From a checkpoint of a small multi-label audio tagger: activation relu.
Rows from block 6 of a small multi-label audio tagger, named by matrix and row number. Each number is 200 + 40 x the weight over its row's rms, rounded and kept within 0 to 999. All counts start at 0.
After each channel's rows are labels from the 100 clips, of 14976, where the channel reaches its highest value: "strongest on" is what is common among them. Only what is clearly more common there than usual is listed. The data: short pieces for a synthesised band: melody, chords, bass and drums.
# c30: last pointwise conv (model.blocks.6.c3.0.weight, 384x384x1), inputs 0-95

c30.236,230,213,229,257,204,221,228,198,146,220,156,256,205,241,204,265,190,229,193,236,151,184,192,171,150,219,242,178,198,184,143,248,235,254,173,224,236,215,221,221,227,201,226,154,232,187,201,207,154,170,226,171,223,131,178,205,251,222,211,251,230,168,176,229,215,199,228,178,166,162,244,210,261,211,203,204,232,223,250,244,187,236,245,259,164,165,157,172,250,168,199,223,129,174,159,262
strongest on: snare; drum pattern: one drop; drum pattern: half-time

c30.147,140,189,194,285,177,235,210,174,226,199,226,187,230,187,196,146,258,139,106,261,223,254,203,207,242,155,218,248,189,233,133,178,252,207,177,247,186,272,219,174,276,195,188,207,101,177,129,186,189,175,193,355,175,228,161,253,160,220,160,207,215,203,199,198,146,203,161,179,254,170,138,237,82,218,231,158,183,153,257,237,222,223,223,215,168,274,145,244,184,284,214,227,274,174,215,129
strongest on: horn-like; closed hi-hat

c30.83,214,115,164,264,229,242,137,150,208,215,151,213,192,144,173,229,211,199,177,191,236,212,236,146,185,200,200,204,214,212,191,221,177,231,216,184,272,178,202,197,203,181,138,174,269,214,236,246,202,152,202,163,163,191,201,187,139,230,210,103,233,287,215,262,233,166,251,272,133,196,162,178,198,153,220,160,251,156,186,201,140,214,215,276,150,200,180,201,213,203,252,205,179,234,130,165
strongest on: marimba-like; melody instrument: marimba-like

c30.373,194,160,216,264,255,234,220,181,143,363,175,181,149,192,208,223,247,197,226,209,160,208,205,193,284,149,232,145,251,180,220,177,180,209,190,288,211,246,307,139,253,153,233,159,228,119,183,203,142,231,224,218,204,217,175,182,255,234,180,205,141,248,158,203,213,231,210,106,160,192,159,235,169,157,148,192,183,189,149,189,149,178,208,208,217,194,214,176,227,169,210,173,210,306,276,234
strongest on: white noise

c30.293,173,177,162,205,224,241,195,235,229,209,208,181,208,197,207,220,226,193,265,172,223,180,215,204,219,255,188,262,195,248,263,294,201,194,214,252,191,244,202,222,180,170,174,264,118,248,213,190,250,206,146,168,217,230,249,185,227,181,215,195,217,233,202,188,235,215,211,160,232,169,209,176,183,218,199,196,203,239,231,182,181,244,202,210,167,202,180,207,194,137,164,216,184,198,237,191
strongest on: square lead; melody instrument: square lead

c30.225,220,149,233,196,169,186,173,126,160,229,200,219,257,209,233,148,218,209,233,185,246,200,208,210,170,169,236,279,167,174,237,275,238,195,175,158,149,174,175,268,210,193,246,250,256,209,204,203,185,262,174,169,209,161,212,193,200,248,240,193,234,165,247,235,185,200,244,220,191,203,207,188,199,219,224,179,169,157,180,187,194,208,115,156,179,217,157,237,210,227,165,187,235,206,188,186
strongest on: kick; drums; open hi-hat; muffled (low-pass)

c30.13,107,151,266,256,190,185,209,212,254,175,284,195,214,210,205,174,184,217,157,233,183,240,239,137,241,169,212,200,288,177,205,205,205,255,185,220,239,258,164,228,311,156,208,285,167,269,129,292,162,165,214,266,190,205,168,226,182,142,212,148,184,112,146,212,181,177,234,232,217,179,208,186,247,241,257,135,265,200,181,135,203,218,172,181,209,250,179,176,161,202,252,222,216,242,219,220
strongest on: marimba-like; white noise; bell-like

c30.154,86,157,218,157,238,198,253,189,275,210,219,233,208,181,201,150,218,196,119,96,293,188,186,164,225,120,170,175,226,152,262,147,228,225,229,194,223,164,193,250,203,174,133,182,191,199,204,187,203,223,102,139,199,193,221,209,200,145,258,205,248,181,197,149,170,165,214,208,172,133,128,198,172,203,180,183,278,182,213,182,70,224,225,214,164,171,277,182,193,269,133,218,212,178,172,180
strongest on: organ-like

c30.194,114,186,153,169,203,201,211,214,172,197,179,169,198,207,213,215,285,250,232,214,235,169,205,178,158,180,140,210,190,216,175,163,204,252,119,192,167,233,180,218,196,247,208,213,199,252,158,158,262,230,195,228,193,184,214,195,271,172,232,207,219,222,199,202,153,226,228,289,272,152,215,185,183,228,194,190,176,232,183,243,225,171,183,145,178,256,259,203,167,250,158,149,190,240,187,260
strongest on: snare; kick; drums; drum pattern: half-time

c30.315,165,225,210,239,229,212,171,150,260,208,183,216,302,160,196,281,248,196,293,141,253,279,195,219,160,212,135,170,245,225,249,207,209,233,182,141,245,202,259,167,215,182,140,115,239,269,169,200,160,213,211,214,181,179,188,178,176,203,206,183,196,219,187,149,203,208,217,224,265,209,180,213,204,235,200,204,146,217,198,191,175,231,159,121,141,217,325,222,201,189,173,168,246,197,172,229
strongest on: kick; drums; shaker; ride cymbal

c30.148,108,193,149,172,208,181,207,227,245,288,201,214,199,113,145,176,138,208,245,162,192,236,169,196,287,208,177,157,241,187,201,200,190,178,194,209,147,210,239,182,254,241,208,258,158,183,150,195,185,191,243,209,211,186,188,263,202,197,237,225,230,230,151,185,201,177,209,184,194,131,204,214,135,138,252,152,248,226,141,179,161,179,171,119,139,222,231,219,162,138,180,237,110,195,298,209
strongest on: white noise; crash cymbal

c30.378,175,221,184,179,278,151,181,158,158,207,210,183,257,84,174,212,184,210,181,259,151,221,169,207,203,232,107,217,308,190,188,189,204,173,239,215,174,134,211,257,49,190,176,197,164,208,220,158,315,223,190,132,208,149,204,174,196,185,138,101,166,204,197,158,183,248,198,199,207,177,142,260,218,261,206,206,195,177,233,287,229,224,146,187,230,232,242,134,229,239,116,191,195,186,165,133
strongest on: mains hum

c30.113,175,209,174,280,186,142,251,263,213,210,230,232,229,183,154,202,256,194,185,238,178,252,217,189,261,245,124,191,291,211,175,128,135,225,266,241,169,207,177,210,249,168,190,216,161,246,244,253,180,169,228,224,245,205,181,300,211,191,197,172,193,298,199,160,181,237,241,127,193,148,225,231,220,199,239,252,252,176,189,181,172,222,158,251,179,229,230,189,89,242,223,242,247,166,228,239
strongest on: open hi-hat; saxophone-like; clarinet-like

c30.259,188,174,216,259,140,174,188,181,218,192,198,181,145,166,272,211,190,255,261,227,211,178,189,131,268,215,243,307,190,216,146,168,222,225,199,133,179,259,234,166,246,183,240,240,178,237,204,176,124,141,233,186,220,166,201,221,172,181,219,197,229,187,169,223,218,225,179,179,217,214,269,193,242,198,241,259,180,183,262,191,213,213,191,187,154,240,258,220,186,185,152,188,168,218,221,229
strongest on: open hi-hat; kick; drums; muffled (low-pass)

c30.330,185,146,176,112,112,126,138,201,223,258,179,128,127,279,187,99,123,213,224,119,242,190,186,225,246,250,212,217,202,191,208,198,215,221,219,170,134,245,104,173,188,180,191,222,166,160,140,244,214,188,235,218,212,154,155,194,161,153,217,210,212,234,217,220,128,147,318,190,159,182,224,172,120,181,258,145,174,247,123,179,126,234,229,99,162,147,196,219,156,197,171,177,152,243,232,191
strongest on: white noise

c30.52,233,189,219,230,160,165,211,262,191,243,170,164,179,250,213,185,162,229,213,251,191,179,181,258,200,175,196,223,142,253,264,185,155,243,229,170,264,158,207,201,186,260,186,219,157,252,153,231,187,138,140,181,167,158,221,253,191,186,234,133,212,224,117,217,217,242,175,169,177,140,193,222,222,195,228,177,196,203,216,203,192,170,201,187,159,236,203,120,200,150,171,243,206,239,244,216
strongest on: open hi-hat; kick; drums

c30.217,230,146,160,234,222,201,181,215,209,159,197,216,199,243,222,169,215,163,190,237,169,258,189,219,288,145,185,212,282,250,171,192,186,241,117,242,232,182,176,234,207,179,119,182,228,158,226,234,180,182,124,325,223,199,184,171,203,142,154,270,240,150,165,185,232,208,146,213,185,154,190,180,179,195,164,224,231,218,208,228,150,195,177,180,222,199,216,212,141,237,244,230,197,235,199,192
strongest on: snare; muffled (low-pass); drum pattern: march; drum pattern: one drop

c30.312,260,146,238,207,262,201,214,262,178,241,178,215,145,255,202,164,168,203,183,259,182,164,212,141,189,187,242,149,273,168,215,224,174,276,211,126,148,199,143,158,188,182,157,155,203,198,206,204,192,163,192,188,236,164,245,179,216,286,223,206,212,215,196,208,226,140,202,264,166,265,226,168,283,197,177,213,176,169,252,249,171,181,206,265,228,205,188,221,199,242,279,250,166,178,129,165
strongest on: kick; drums; shaker

c30.204,211,134,160,230,194,213,173,215,236,249,148,237,199,233,158,139,246,198,199,174,196,209,187,182,208,245,246,196,231,225,285,237,221,181,160,174,225,155,154,225,231,177,141,186,172,185,221,172,131,240,161,167,207,154,217,129,181,173,257,202,262,191,165,206,222,206,187,160,151,224,220,195,145,146,207,205,186,231,159,178,183,163,225,251,185,162,132,160,211,153,251,213,235,204,245,236
strongest on: open hi-hat; organ-like; muffled (low-pass)

c30.4,221,228,97,129,219,143,234,173,175,207,268,192,125,218,240,165,189,236,156,206,136,187,139,178,179,172,255,240,211,101,169,249,158,120,255,262,107,219,132,198,208,195,159,191,170,101,199,234,169,130,184,191,195,199,370,268,252,182,153,211,154,233,212,235,169,227,191,230,175,163,162,236,305,188,221,198,146,191,244,247,166,99,211,172,161,177,169,284,189,163,195,153,156,177,294,203
strongest on: saw pad; bass line

c30.134,157,191,195,205,190,188,180,186,197,183,178,157,181,155,164,223,199,177,207,277,156,190,204,170,245,172,211,214,141,179,268,157,199,207,160,197,198,197,149,169,193,185,205,249,160,184,242,192,185,291,119,173,302,156,168,95,155,184,241,186,150,73,221,248,212,245,171,180,195,191,209,234,175,211,174,292,185,218,189,186,231,181,311,210,205,165,224,162,171,196,148,204,225,288,148,226
strongest on: cowbell

c30.377,131,254,182,162,210,279,204,160,238,169,261,225,240,200,352,187,270,216,243,209,159,179,254,193,276,144,196,228,166,218,228,214,192,201,179,177,134,167,193,225,216,205,172,169,192,230,209,197,135,189,249,247,282,227,233,199,183,209,185,259,239,207,203,249,220,192,218,152,242,175,135,235,201,281,228,255,132,179,229,247,214,172,211,137,268,149,180,269,163,172,224,245,187,239,155,179
strongest on: square lead; saw pad; white noise

c30.218,255,148,177,187,202,188,191,193,236,182,118,126,179,269,202,186,169,212,209,273,153,204,175,222,225,220,181,195,208,235,218,256,197,214,204,254,132,212,199,181,154,195,206,164,279,102,193,163,160,191,243,199,194,152,202,227,225,250,209,192,165,225,197,152,185,187,176,166,156,204,247,219,180,220,225,199,205,169,238,252,187,184,268,169,176,245,202,201,246,168,243,250,169,213,306,192
strongest on: snare; shaker; trumpet-like; drum pattern: march

c30.347,154,223,213,245,274,303,204,195,163,145,202,275,232,169,225,211,214,135,169,244,237,231,220,286,213,178,137,271,125,200,200,218,189,147,212,316,129,198,208,170,202,173,145,233,213,213,230,180,251,165,203,218,233,192,150,180,183,117,205,171,192,220,207,248,201,269,185,176,180,189,127,202,269,158,206,233,99,159,191,237,171,187,212,204,172,189,165,163,220,138,245,235,198,207,208,168
strongest on: mains hum; crash cymbal

c30.366,295,234,212,222,157,199,222,231,182,192,210,222,195,173,273,262,173,273,186,235,143,222,158,236,233,121,155,185,217,207,177,213,171,221,182,186,252,185,211,191,251,284,217,143,223,166,158,184,230,186,204,212,279,256,200,123,328,218,153,164,215,207,225,189,244,264,178,262,188,177,197,198,138,166,269,245,303,180,209,187,237,181,209,214,170,213,167,220,164,201,253,292,171,198,201,238
strongest on: saw pad; melody instrument: saw pad; harpsichord-like

c30.256,159,162,239,253,213,238,258,139,253,208,314,155,252,187,239,203,206,181,141,222,251,225,181,256,232,125,121,193,223,216,193,152,186,233,161,325,175,293,253,213,227,236,158,211,181,254,82,183,225,151,168,267,168,193,164,270,212,219,172,221,255,196,198,226,157,189,177,181,196,171,190,291,155,218,151,209,266,122,325,209,202,184,153,228,249,238,247,185,161,135,184,302,194,270,232,189
strongest on: horn-like; bass guitar-like; thin (high-pass)

c30.105,233,181,152,212,155,222,241,207,235,173,144,116,184,217,190,191,281,151,255,215,168,184,204,157,252,232,220,153,103,162,258,253,212,264,206,309,144,184,179,215,196,246,201,309,282,133,194,188,191,176,207,162,221,176,156,186,253,217,209,134,197,184,224,266,183,203,183,239,162,164,169,174,196,245,196,107,204,127,175,184,184,210,167,206,211,176,184,184,261,217,174,159,185,174,229,201
strongest on: kick; drums; open hi-hat; cowbell

c30.237,239,118,226,227,203,248,200,158,222,203,170,231,197,184,239,156,193,204,183,198,159,176,210,164,218,218,135,232,188,191,192,210,200,189,165,223,209,214,197,232,130,214,193,244,197,208,206,227,153,202,189,202,239,187,186,155,156,181,223,99,287,171,215,205,192,213,112,181,155,258,265,149,206,191,227,179,232,236,164,155,155,182,261,187,232,210,241,133,228,228,153,250,223,256,145,222
strongest on: white noise; bell-like

c30.0,241,152,196,229,259,164,148,197,203,166,173,250,192,195,174,206,208,169,167,251,166,236,185,207,230,218,182,178,278,191,222,182,190,169,211,183,170,236,212,186,208,179,212,136,203,158,226,204,256,193,270,194,219,190,213,177,216,199,228,165,208,209,200,185,247,219,239,229,172,187,211,221,191,210,160,220,179,173,194,201,228,171,179,175,146,170,151,191,226,240,211,219,261,194,245,187
strongest on: organ-like; marimba-like; melody instrument: marimba-like

c30.177,277,206,251,205,217,193,245,164,261,168,173,240,207,167,189,221,244,186,253,119,187,169,192,172,198,126,131,169,154,206,196,244,255,226,212,242,238,142,219,252,171,259,192,231,223,321,203,234,220,220,263,196,201,206,132,258,246,232,195,228,179,236,281,185,142,214,244,256,146,169,187,193,215,236,190,193,177,231,225,183,200,232,181,200,165,148,236,175,223,201,182,235,161,251,148,242
strongest on: mains hum; sine tone

c30.41,209,253,180,158,229,159,194,146,169,238,182,206,169,276,197,255,250,193,245,192,199,179,133,242,130,190,169,223,171,216,182,368,237,220,247,238,215,197,188,244,173,237,156,195,264,172,191,182,193,209,216,115,189,187,140,173,187,164,243,225,260,201,222,139,145,225,196,151,194,204,225,171,170,263,196,173,171,282,215,189,190,174,169,162,229,211,179,130,197,152,178,175,157,285,156,158
strongest on: snare; kick; drums; drum pattern: march

c30.140,166,148,206,257,199,151,182,250,249,208,213,179,243,160,182,162,132,162,213,214,249,239,222,143,135,186,224,199,133,95,149,262,276,128,178,212,264,238,211,213,163,191,228,227,185,168,330,225,264,189,176,316,197,192,196,188,198,209,203,199,200,193,276,172,183,218,128,240,193,191,200,231,166,209,180,244,214,242,253,231,203,232,151,172,202,249,160,234,261,231,165,139,197,197,238,119
strongest on: horn-like; melody instrument: horn-like

c30.251,144,219,261,186,193,189,255,173,269,181,198,279,150,256,237,218,195,222,158,301,127,197,220,177,209,130,275,245,166,177,242,334,185,228,200,183,241,154,270,169,200,239,222,215,230,226,221,191,234,265,126,219,211,225,217,207,225,251,270,135,166,164,169,266,248,190,170,230,133,211,162,236,196,167,157,167,244,285,284,214,226,214,218,314,252,274,125,223,238,249,296,289,220,194,164,197
strongest on: cowbell; string section-like

c30.63,181,188,205,180,156,255,249,142,237,208,201,174,183,258,165,177,171,198,227,232,169,164,195,140,161,200,163,282,144,160,201,249,252,165,220,180,216,195,131,132,218,193,153,169,169,255,177,178,237,230,168,210,130,204,181,162,169,166,275,205,210,245,188,227,185,189,172,251,115,156,204,150,247,205,206,199,158,290,242,257,168,250,251,161,202,259,210,214,222,180,139,194,163,274,262,232
strongest on: snare; kick; drums; drum pattern: march

c30.141,173,155,202,221,195,184,222,208,172,178,207,224,185,203,334,254,164,176,163,191,181,191,156,246,267,181,168,229,223,256,193,159,246,198,148,220,201,160,194,223,204,177,193,187,184,176,170,171,202,280,198,180,223,188,183,191,210,208,230,165,213,207,213,178,216,199,202,191,192,219,199,210,240,211,134,206,143,162,305,213,200,169,243,204,206,194,194,239,163,169,231,229,202,224,243,223
strongest on: mains hum

c30.62,209,221,222,258,291,110,196,135,153,198,218,225,206,197,160,242,176,138,153,204,218,166,201,160,220,222,256,282,242,159,131,199,266,198,229,205,214,142,160,258,237,214,146,179,183,175,136,137,165,229,88,196,215,240,151,207,163,109,252,233,182,159,152,220,171,254,230,247,205,128,218,197,158,139,187,209,119,208,161,180,195,234,146,209,123,208,239,208,248,223,176,161,213,212,208,210
strongest on: harpsichord-like; crash cymbal; melody instrument: harpsichord-like

c30.277,160,246,183,176,203,252,218,152,199,153,219,230,219,161,245,269,302,179,169,173,196,253,166,201,207,234,206,207,236,270,197,213,189,238,184,278,151,164,220,207,194,152,216,232,215,154,220,225,207,221,135,162,217,223,182,115,227,233,204,228,188,166,219,245,147,244,296,222,246,174,207,261,148,219,152,215,135,93,208,219,131,282,187,180,175,139,192,167,191,245,208,220,227,164,277,192
strongest on: cowbell; piano-like

c30.88,199,217,195,166,245,221,252,191,200,212,159,149,229,249,164,251,208,183,176,208,262,174,165,109,186,246,192,111,290,227,233,165,193,145,177,219,217,200,283,196,262,229,187,224,230,297,216,195,174,231,202,203,177,185,199,235,227,173,181,244,189,165,140,210,199,227,226,138,203,224,228,194,156,211,186,201,198,171,149,191,174,178,184,181,221,207,235,194,211,282,157,153,225,237,129,173
strongest on: cowbell; open hi-hat; muffled (low-pass)

c30.181,192,146,184,211,191,252,179,213,197,157,189,171,184,228,162,224,193,181,203,220,179,183,175,216,195,164,192,194,169,216,236,172,221,227,185,182,163,223,174,185,192,201,175,167,211,162,198,148,196,164,267,171,189,139,182,143,190,257,264,182,206,139,224,215,204,204,244,201,196,236,163,238,233,217,171,196,160,180,220,202,217,220,183,172,225,249,179,178,239,180,164,211,163,223,144,214
strongest on: open hi-hat; kick; drums; ride cymbal

c30.199,157,218,197,145,203,195,243,161,152,182,180,200,170,179,246,260,209,145,239,173,193,191,175,213,171,227,176,192,239,176,228,142,226,226,226,237,195,227,180,143,208,202,182,172,175,216,148,178,247,225,163,211,208,157,205,210,219,201,236,135,115,220,208,207,192,180,225,243,178,195,235,218,204,186,239,276,222,149,224,199,189,203,189,168,213,163,183,182,185,173,182,216,200,197,245,175
strongest on: organ-like; open hi-hat

c30.34,221,261,210,155,176,168,167,179,218,203,134,156,220,200,209,219,185,184,252,247,126,228,132,248,122,168,152,234,207,199,253,204,172,242,190,127,180,167,192,200,198,235,161,158,171,225,130,238,250,239,133,273,219,268,246,240,220,262,222,221,140,198,156,212,263,238,295,313,164,197,279,358,288,162,186,204,254,190,207,236,255,241,244,207,162,230,185,200,199,233,252,327,192,217,179,336
strongest on: marimba-like

c30.306,141,189,183,142,208,320,169,210,179,219,156,234,132,281,164,187,220,282,179,131,209,167,206,131,188,212,211,169,218,204,177,134,221,229,237,181,170,258,225,308,178,269,172,240,166,165,175,98,315,303,231,143,144,191,302,133,255,255,148,187,229,149,188,225,135,187,185,155,200,223,172,219,311,204,86,195,191,224,233,276,238,154,257,212,189,178,227,288,232,214,189,223,141,206,217,168
strongest on: saw pad; bass line

c30.242,270,226,172,252,219,214,276,186,183,244,124,211,189,213,256,250,189,149,184,241,142,168,133,193,193,205,262,175,226,156,183,159,186,97,251,299,142,191,206,245,295,263,171,177,213,201,219,192,222,195,219,162,194,200,197,188,220,222,174,202,293,208,125,122,200,166,129,158,208,235,253,146,144,221,148,219,198,225,148,285,227,180,210,220,178,208,194,158,327,117,185,208,162,195,240,200
strongest on: organ-like; white noise

c30.252,201,254,177,315,169,174,229,177,187,209,259,307,260,117,239,174,200,161,161,304,171,327,169,185,186,173,160,237,157,216,170,222,192,258,185,215,197,200,193,146,160,169,211,190,219,165,151,92,234,213,228,211,203,145,178,192,172,188,277,157,234,228,193,208,238,244,134,209,210,196,200,264,220,221,195,177,132,159,183,208,276,148,180,192,186,178,200,158,132,200,173,275,217,183,273,232
strongest on: horn-like; ride cymbal

c30.92,234,201,199,168,134,178,214,205,155,225,243,187,192,252,188,202,230,202,186,222,220,228,207,135,213,167,189,166,154,182,232,236,161,189,213,215,133,144,291,134,220,200,288,216,316,168,183,188,187,213,218,171,189,240,214,226,312,277,187,172,125,129,221,253,189,135,212,154,146,144,260,199,199,232,198,171,139,164,212,250,172,256,132,295,155,201,214,203,173,246,169,251,221,167,326,168
strongest on: kick; drums; cowbell; ride cymbal

c30.262,156,217,238,228,178,142,234,253,233,192,158,242,182,223,273,216,213,278,251,193,178,148,160,234,187,266,196,158,148,255,180,202,249,176,167,180,216,173,233,166,164,206,235,205,177,258,242,179,223,207,217,195,144,175,240,218,190,203,171,185,282,235,240,165,148,211,167,160,163,219,198,207,160,156,187,202,167,223,194,195,175,197,167,213,241,253,184,237,256,189,188,175,219,204,197,188
strongest on: organ-like; mains hum

c30.60,240,193,168,155,208,141,192,151,243,164,223,246,212,159,240,255,208,265,175,206,166,162,172,190,269,175,254,184,222,189,181,176,170,196,184,149,133,231,160,210,197,265,217,240,190,241,178,199,162,224,195,154,194,207,225,185,197,228,242,180,133,152,209,153,191,324,282,351,209,182,236,161,188,226,113,185,210,176,222,188,174,185,101,277,198,129,171,244,188,359,150,206,253,201,118,233
strongest on: saw pad; melody instrument: saw pad

c30.268,213,181,183,179,222,251,168,191,209,198,220,214,190,219,210,157,154,190,216,193,174,227,235,250,171,168,255,195,186,179,251,202,204,162,171,246,159,174,217,259,183,201,185,198,203,163,171,153,235,176,224,182,143,229,158,152,209,174,176,152,168,121,117,204,178,189,182,231,221,198,208,179,187,159,140,170,170,156,185,199,223,187,209,186,171,200,217,198,197,177,228,160,189,242,234,225
strongest on: organ-like

c30.1,278,234,134,197,224,138,244,159,245,224,196,200,198,205,249,208,207,195,218,161,187,216,163,297,212,213,192,186,164,209,275,155,200,177,192,184,121,185,220,105,173,282,227,187,306,218,196,141,184,271,195,153,196,273,235,124,198,206,197,186,163,139,226,156,219,173,180,268,172,256,229,218,240,184,211,225,180,152,176,233,157,177,167,156,274,151,214,228,209,292,165,178,265,229,137,254
strongest on: harpsichord-like; melody instrument: harpsichord-like

c30.184,218,184,177,187,119,171,202,126,163,97,150,143,190,205,178,219,177,188,201,246,152,224,199,151,162,246,171,215,201,140,137,218,199,185,239,181,247,213,169,130,235,159,224,141,152,248,209,209,223,142,254,174,191,167,241,191,207,152,180,139,180,295,164,234,271,153,254,190,228,218,202,232,242,231,175,269,138,280,179,212,182,185,260,152,196,188,164,203,184,159,216,249,180,216,218,208
strongest on: white noise

c30.257,161,216,130,173,196,281,219,185,275,218,177,135,188,207,171,180,200,201,224,218,219,202,182,172,251,241,182,254,154,159,227,233,206,151,171,173,173,179,205,145,200,186,211,183,190,200,195,216,187,241,235,162,264,192,161,169,224,217,205,192,230,216,203,307,200,231,183,225,216,183,182,239,198,191,187,210,182,144,237,222,207,199,230,208,218,182,226,204,228,235,248,191,215,231,183,148
strongest on: open hi-hat; kick; drums; muffled (low-pass)

c30.260,211,239,194,174,248,214,191,272,233,160,114,206,187,201,140,218,190,192,262,140,299,189,186,177,243,273,261,219,173,182,185,205,243,191,242,197,265,107,146,238,286,268,179,183,169,311,224,142,280,137,176,180,206,176,219,180,250,227,243,235,262,179,227,217,162,221,182,232,74,202,247,144,185,169,173,244,217,202,194,248,170,234,194,185,212,223,211,156,263,175,179,198,184,237,187,200
strongest on: harpsichord-like; melody instrument: harpsichord-like

c30.173,204,175,191,61,136,258,212,179,266,259,235,274,90,233,186,198,276,235,174,307,168,105,261,220,323,166,168,217,176,212,274,192,185,135,196,231,155,202,220,98,203,179,221,202,180,144,195,152,263,182,142,203,238,194,215,167,198,188,174,178,192,186,157,249,301,255,187,226,170,240,153,259,197,176,185,182,206,193,149,288,193,118,152,123,237,209,158,253,175,281,281,215,189,199,223,186
strongest on: saw pad; cowbell; melody instrument: saw pad

c30.187,234,130,183,144,170,169,173,190,223,159,198,244,158,222,219,166,217,214,271,285,247,209,209,270,150,236,223,165,169,181,254,229,273,146,274,201,181,119,182,183,219,242,142,165,272,217,352,156,229,235,196,214,300,202,267,215,230,195,217,219,201,225,252,244,265,244,201,241,152,207,200,206,222,183,215,275,163,241,252,217,181,197,248,209,188,244,207,210,225,180,192,171,189,196,195,176
strongest on: snare; kick; drums; shaker

c30.190,221,176,163,130,223,219,194,175,215,295,217,203,181,176,260,157,211,201,219,241,156,187,302,246,271,236,178,175,206,226,370,176,188,224,309,191,149,158,258,109,191,172,270,204,229,175,173,168,287,207,164,237,203,190,209,232,145,220,166,144,194,233,178,214,268,271,181,174,140,235,189,319,216,196,178,194,203,131,194,205,179,227,229,224,277,221,189,193,181,160,190,283,172,189,179,235
strongest on: organ-like; bowed string-like

c30.90,214,162,192,381,194,213,230,158,178,218,326,256,306,152,184,133,214,78,137,181,192,274,211,191,160,154,127,233,227,102,156,154,233,230,130,211,261,120,178,207,200,164,116,180,256,190,159,195,282,198,158,182,253,195,113,186,134,182,216,207,283,279,210,241,194,279,185,195,231,254,135,172,233,184,177,251,134,121,141,178,211,155,191,223,202,199,166,206,233,221,216,267,203,197,235,143
strongest on: horn-like; melody instrument: horn-like

c30.263,215,191,147,195,204,194,159,191,206,175,186,226,214,206,233,193,149,199,183,136,251,190,250,202,281,148,226,289,194,221,211,187,239,141,168,183,197,249,191,196,183,165,189,241,201,254,142,213,179,177,168,244,244,187,228,149,126,160,188,218,192,127,256,206,161,176,221,166,173,179,138,238,191,165,208,162,211,233,202,186,196,199,205,202,129,175,179,212,158,168,168,211,195,212,236,169
strongest on: mains hum; organ-like

c30.6,193,264,146,190,171,157,204,186,213,168,198,230,199,245,221,182,195,180,163,230,179,252,177,180,194,203,188,222,208,171,265,264,157,195,186,147,131,200,213,153,209,225,130,216,208,289,177,151,229,169,147,286,114,181,246,235,229,257,115,231,156,179,164,221,277,171,162,205,112,236,200,303,131,160,200,152,187,242,160,228,207,210,156,194,268,226,195,200,208,221,250,222,227,192,84,176
strongest on: marimba-like

c30.286,196,231,125,213,311,192,225,180,208,252,272,171,158,266,285,234,192,273,167,148,176,195,183,199,177,172,146,170,272,196,142,247,209,167,321,195,254,190,293,196,110,174,183,164,226,182,221,253,257,215,105,189,165,172,286,152,196,193,209,159,162,278,214,164,165,190,219,199,167,192,208,241,283,185,165,193,219,179,274,285,251,145,215,180,189,211,197,269,170,222,192,229,278,224,245,223
strongest on: saw pad; vibraphone-like

c30.368,231,234,252,298,191,199,140,286,192,197,326,261,278,142,208,191,215,131,229,122,176,212,328,200,254,112,161,209,181,185,235,183,228,160,154,158,150,202,226,196,145,182,166,179,208,236,241,112,230,266,183,199,201,274,35,200,155,213,191,218,296,254,207,81,147,294,139,254,171,218,161,220,379,252,200,230,167,137,201,139,204,287,257,311,247,244,239,138,202,190,200,235,194,226,248,177
strongest on: horn-like; thin (high-pass)